Weights of a small image flow-matching model.
Model: 2.68M parameters, 48-pixel images, activation gelu, patch size [6, 6], layers 12, width 160.
Data: trained on rendered made-up planets, 97500 training examples, 14.4 epochs.
Rows from block 3 of a small image flow-matching model, named by matrix and row number. Rows with one number belong to one neuron. Each number is 128 + 32 x the weight over its row's rms, rounded and kept within 0 to 255. All counts start at 0. Numbers have three digits each.
After each neuron's rows are labels from the 100 images, of 14976 (inputs lightly noised), where the neuron reaches its highest value: "peak on" is the class under the peak. Only what is clearly more common there than usual is listed. The data: rendered made-up planets. In brackets: how many of the 100.
# fc1: MLP up (model.blocks.3.mlp.fc1.weight, 320x160), inputs 108-159
# fc2: MLP down (model.blocks.3.mlp.fc2.weight, 160x320, transposed), outputs 108-159

fc1.201:179142084055136107114119115171134160162116184115090163090114136076146127127103165137103162137117194095170196094085143071097126130109069160164156110077130121
fc2.201:157106128081091104095151112084121084105159099084097152179134045135099101118106121131101136100123166192183168188116157150055154118110149137122183103099151158
peak on: planet (54)

fc1.237:124117081095084134104189108163170144100125168119099180103130054108141101124104164120158147134092141162193161141040120092118054142137148146118150122124114132
fc2.237:098152207187111102157138107108181079132068113105210110144176153159092151100143126119112139156131159157085134118149136120164141097100187124088088162120089136
peak on: planet (85)

fc1.138:102125126156125060146124126135097112118084077138221109101118140116141106133178071131125138121105134079127123077120116039113147076081112177132145107076117147
fc2.138:133170125128170136087145134197196115129079210142162117112117141139177119109126160136114132106095134153086087146154168158119132096122128138112068107179099123
peak on: planet (79)

fc1.235:151096132190100113109115137137122064114089080054167107121154124143202136073179060110138180097110148126131129080152129079150152119071149191080058125073090134
fc2.235:093115143105147137102080138142153120145072203129156148149189184131163121120146170109113116156049136157086119120139205128167089167202077118123078065189128159
peak on: planet (100)

fc1.39:157143124127119168094164157103192119108098158099132100112141122106138111095118113044112177067133159105118126071170148093144130122093118183149089116096148126
fc2.39:132107109104142146126106156093119103166101086167120107165162179124124167141152131147137151118095135197143106135130095154146138129087148058054161127136170142
peak on: planet (100)

fc1.301:156122083077077115073148078192094087135066140082143171111161119119180105159134132117136155081095160160189140111068148062122114153105101189122181116108121157
fc2.301:138183134134113170141161125110130110120120030157188138144135132179097136108125081175113187115149177163128121182120132159128201140080189101136159185164066163
peak on: planet (94)

fc1.130:163115041174150105143212165145124105112198161122189116139116105134108149129132090076099192069152104128131075118133123145126122102153133085094155108098153136
fc2.130:090095135130186081147105119151103076078146138099131131139151147084150126119146116134142136168111191131130197140119121132133099078073147158158083167174152106
peak on: planet (89)

fc1.78:155120119139087171117152155122117179112116134080064154083113102108145131101087138128128177104085183117162188111130189100071159132124099206173105145098080160
fc2.78:152090080194157085191124101101137154118122073158136107143147134142107096094111084151156088098169113091094110182095076199142188149117187107069147174144138120
peak on: planet (72)

fc1.270:142149146116119105086146139138112103098165147098190139078158087088137106094160107087114192108183138128135110110102161056104125126139170150188172120116113147
fc2.270:106168130100104185110091092096158124157102133187174077132156182127077132149100092181087141188092134163118139105170164145144150134131091094123117079134180112
peak on: ring (32)

fc1.198:164136140142153170069135106083172143170089112102127121165127070159128140092088111038097146105165132118114179106148149108096133088083125185171076124100101113
fc2.198:144137106125088186094116110142089151146108142125143100093077167138164183118186093123089108147092161126164131092190118112145103151098173110138165152092136181
peak on: planet (100)

fc1.175:112136105100097138107165096153159137137143152142140138107100089070149100139067177100131170120101127140166116126101150100123093124112109162145137119122143119
fc2.175:112131172202130150137063176081101083129094140095138120173163150134096206090153145093107072136107111154126115090184108122139146103112193158091106142097165136
peak on: planet (69)

fc1.283:130127162144095081132097113130164132107135119111122146147149087065101197133120147149138120140098215123164159129084081181137127132168123128070088086100178111
fc2.283:115188152182099094102171141122136139143108137133178151165113184121106083102153164131130128201150051094114122151131114041162115099143124077168129128158105142
peak on: planet (64)

fc1.150:147102151161083164108129149143186108101138171100109126132119054085123192108148169103084128113120169106148132065115040124130101111169175123128106115087126102
fc2.150:099173134139098110125163119169133136145134090121165206124104205128108075109120113140193159160084083112103140141124153036163116110127108095167094143189116131
peak on: planet (49)

fc1.180:173117065123096152055206149144144129126104167139125154110090117125159097127099115085128170114101141220152142116118146106082135117122107147095138113111126151
fc2.180:097080152146182076157101110128120105085109137117170130159160161102154145089149121115127144172116182147094145129119092136194095096096162140133048143179144149
peak on: planet (93)

fc1.21:138130066122125156124197146144176102149120119145043136143084143126146121146132119113131153119111158147128091114165053136136150072103131169092072159093151119
fc2.21:104157128060115126097140063148138131100107179095102142117156172133161119125165110093102148170087138152171152078127131080168082176167079108143167118117193142
peak on: planet (100)

fc1.233:155079088098098144097143110176184167129113153118080171117109098089176133157111149127129146134092239111200170125091132109114115159109114170135116136119131129
fc2.233:175137117156135096087155155108126087076110093103127126145144138125154160053143112097136139100155127199132139113205097136115189077064155140082128146089166129
peak on: planet (93)

fc1.77:148139119181088068119182067153195138020105112058147183175136083166186149068129086098115163150091152112129126172117117116102077116126126144122115155103150144
fc2.77:141157144201131148078136104094153124143142192149122163103091135081107135095175129118116150137139130085118112113136104132183108090135100066094112114150119144
peak on: planet (99)

fc1.116:126139141134216097127105140123143086115085141045079146182180132151146141083058142029113118136126157104165152166140199134064139115072108137122110162177170119
fc2.116:147162124167081147094173070115159152130128125218202082094078125110108123169189084187089151140138135109091130119153091127182115153146065100128122134083149135
peak on: planet (61)

fc1.211:142127091089089151119155136145093115160116138130153169090107095111170104138128122103160182094110149137171159141094176073071133114093104205178131134111076156
fc2.211:086127162135122077196156135130152141113137069144193156085118133122048114098129123131146118110154157120115133158117114112120186130116197091169123160197070110
peak on: planet (84)

fc1.210:174102105127165088106128092120154153153110123086115131165153097174142145059077113038103161140131158158109180121149155121082164136084159176175064120135129126
fc2.210:134154108140077168118097102155137165172105163175191086118069133117129185152156102162086121156128149107135127090180106129178094130121152079144144132080153138
peak on: planet (100)

fc1.140:178132140137095101124170148175169081082137136077116149137145108106109146071180121073130180028151164125147115100105093077119139139147170134139124130097137139
fc2.140:081188157147123167119094110103149092175113160115192101128127203136132146151133114161148134172085113167080113099176133104182132108120058122122108114130137140
peak on: ring (39)

fc1.280:049119119157086101131137068150128127143111163176201146177123125091142121139101124163178101130148137147136119160122090096098114142129124182152144107150121188
fc2.280:185144061083075137068178116141149088112108150134099126123106137128140112136121068112087187070153143170128085175114147188121153129120138102117115143179144169
peak on: planet (100)

fc1.35:147165173099110087090128088151170129165108136107174140139110115109110127092105160106088111139130132140146178109116123050069091125137109084181125096077148087
fc2.35:132121172071089114050165107091185081112146148030069156160151087111121108143146110084078135112118161175154158133157158093101090106118114162173090090082136171
peak on: planet (82)

fc1.139:135121137056142089124133148061063127131134085160163112158138119112142055075093099131106167145161070161142130140138147128090164126097148074115166094131124125
fc2.139:157087101136166136152102169110081108138127076155133100157085086130141171157121105161159125088151164151141209130149125188072211144075114171091106128109150125
peak on: planet (49)

fc1.247:162088122165095108117134150149175092153091161126160098115146092146132141135136159080135135100108096110134142061184136092089150102148162134141104094078165067
fc2.247:113125163178116118093148160155218129161097126106148175141088184114142132141133175131145090131103164144066084119158113118157106071131101145147002123164101163
peak on: planet (68)